{
  "gain_aug_db": 10,
  "hop_length": 160,
  "spec_augment": true,
  "decoder_qk_norm": false,
  "muon_scale": "original",
  "orthogonalizer": "polar_express",
  "adamw_lr_other_params": 0.0029
}
Rows from block 2 of the audio encoder, named by matrix and row number. Each number is 128 + 24 x the weight over its row's rms, rounded and kept within 0 to 255. All counts start at 0. Numbers have three digits each.
# fc2: squeeze-excite expand (encoder.blocks.2.se.fc2.weight, 128x16), inputs 0-15
fc2.0:128128128128128073128067128128128128128128128177
fc2.1:110202128166128145128128128128088128128128128128
fc2.2:128128128128128178128128128128128128128128128046
fc2.3:128128128128128128128214128086128128128128128128
fc2.4:128128149128128177103128128149104128059128128128
fc2.5:128128128128128063186128128128087128128128128128
fc2.6:128128128168128075128062128128107128128128128128
fc2.7:128128128166128043128128128128104128128128128128
fc2.8:128163128188128073128149128128128128159128128128
fc2.9:128116128147143197145087128141128128158110128111
fc2.10:128181128128128128208128128128128128128128128128
fc2.11:128128128128128128156099128128060128163128087128
fc2.12:128104150189128128128128128128128128073090128128
fc2.13:128098128075128128148128087128095145128142145088
fc2.15:128128128128128156160128176110104148128112142186
fc2.16:128128128128128186128060128128128128163128128128
fc2.18:128128128101128174098109128128128128066128098145
fc2.19:139152128153138208142138128128128128151128128152
fc2.20:128128077128128073128178128128128128128128128162
fc2.21:133142135113117178134086122134150116121138069134
fc2.22:128149120148128171122138119128137114068128084147
fc2.23:128224128128128128128128128128128128128128128128
fc2.24:128092128074128128128057128128128128128128128128
fc2.25:176128128128128128128128128128128128128128128211
fc2.26:128224128128128128128128128128128128128128128128
fc2.27:128201128128128128128128128128128128066128128128
fc2.29:117183128096128187128128128118147128149146111128
fc2.30:128128128128151128106128176093128079092128158128
fc2.31:128128128086128128128200128110128171128136128128
fc2.32:089148153095154128128173092150104128113128128145
fc2.33:128116144105128171108170128128146128102128128185
fc2.34:128128128159128061128128128128128128128146128069
fc2.35:109155155147128070128128128128155128090167128128
fc2.36:128128128128128213128128128128128084128128128128
fc2.37:128069128128128081128111096128112149128128157153
fc2.38:128128128128128038128128149128128128153128128128
fc2.41:169152128104114156119119128137177145144128083140
fc2.43:146075128146128128128062128128109115128128128157
fc2.44:128128128069128194128165128128128128128128128128
fc2.45:128128128057128128128086128128128128177128128128
fc2.46:128128128056128177128151128128128128152113146128
fc2.47:128090098090157080128128155128089128128128128128
fc2.48:128211128128128128128128128128128128081128128128
fc2.49:128093128137128174140150128117164128185116128146
fc2.50:128128128128128128128128128128128128032128128128
fc2.51:128128128172128128161128128128128128049128128128
fc2.52:150148128112128128128094151128128144138128128206
fc2.53:128128128088128204128128158142128105128128128111
fc2.54:128061128128128128197128128128128128128128128128
fc2.55:128128128128128128128196156128178165128128128128
fc2.56:128128128128128128128128128128128128213173128128
fc2.57:128128128141128128128049128162128128150128141158
fc2.58:128128114168128076128190128134128128144115128111
fc2.59:128163128094128128112062159128104148128114128128
fc2.60:128128150151128088128047128128128128128128128128
fc2.61:128088128128128128128099128128186128070128128128
fc2.62:128128128128128224128128128128128128128128128128
fc2.64:128082128068128128128128128187128128128128128128
fc2.65:128099128102128154107170128095084128086128128128
fc2.66:128128128212128174128128128128128128128128128128
fc2.67:128128128071128195128128128128104128158128128128
fc2.68:105077144099128167128080148128128128128128128101
fc2.69:128128128128128128128128128128128128128128224128
fc2.70:128128128128128128077128128128128083080128128080
fc2.71:128128128083128201128149128128128128094128128113
fc2.72:128128128128128128128032128128128128128128128128
fc2.73:128181152128128094128128145128128102095105128174
fc2.74:128203128114128128128161167128142128128149114128
fc2.75:128163128128128128153139128128140128048128128156
fc2.76:128128128071128128128187128084128128128149128128
fc2.77:128073128102128173128128128128187128128128128128
fc2.78:128064128128128068128128128167128128128128128128
fc2.79:128049150152128128128128128128102128093128128128
fc2.81:128152103144128167128189156128128094150128128128
fc2.82:157128128064137102142149119128128128115128153173
fc2.83:128128128128128128076179128128128128191128128128
fc2.84:128224128128128128128128128128128128128128128128
fc2.85:128085128128128071128181148128148128107128128128
fc2.86:149092128114075147097154098104145145108128128128
fc2.87:128083128175128128128128128128128168101096128087
fc2.88:128186128205128128128128128128128128128128128128
fc2.89:128128128113115071108065128113108128128128151128
fc2.90:128158128146128165137128115128206128128138128114
fc2.91:128128128224128128128128128128128128128128128128
fc2.92:128072128128156128128167128128128128066128128128
fc2.93:128128128128128214128128128128128128128128128172
fc2.94:128128128128128128128209128128180128128128128128
fc2.95:128128128128128128043128128128128128128128084128
fc2.96:128128103128128158128192099128158099128128097128
fc2.97:128165128196128170153128128128128128111128128153
fc2.98:128128128085128212128128128128128128128128128109
fc2.99:128084128128128043128128128128128128128128128128
fc2.100:110106128194128190128128128128128128128128128113
fc2.101:128128128128128048128160128128128152093128128128
fc2.102:128128128128128040128128128143098128128128128145
fc2.103:148181128128128128113071128128096115092128128128
fc2.104:111062143177128128128110128128094141113128128128
fc2.105:128149128166128052128128128128128128087128128128
fc2.106:128155128128128174094168155099128090128128128152
fc2.107:128166128140128054116103128128128128158105128128
fc2.108:128098128128128128148091128128185128165165153128
fc2.109:128128128128128128128128128128128128128128032128
fc2.110:151128128128128164128050114128128115160128128128
fc2.111:128128128128128224128128128128128128128128128128
fc2.112:128128128128128039128091128128128128128128128128
fc2.113:128083128128128046128128128128106128128128128128
fc2.114:108171128149128064098128128128128128128128128090
fc2.115:112128128159128086146169128128093171112128158128
fc2.116:128163128128128154128168128128128128200128128104
fc2.117:152128128128128183128128068128128128128128173128
fc2.118:128071128162128181128160128128128128128128128160
fc2.119:128175079128105128128141128165128103128168113128
fc2.120:128152084128128128089102100128074128128157128128
fc2.121:128128128202128067128128128128128128128128128128
fc2.122:128128128128128066128201128128128128128128128128
fc2.123:128151128150128057128166128128147107128150128149
fc2.124:128154128079142183147092149128145114145128128128
fc2.125:128128128128128197128128128128128128105128128066
fc2.126:128099128128128075128203128128128128128128128128
fc2.127:087128128128128072128167128128075128128128128128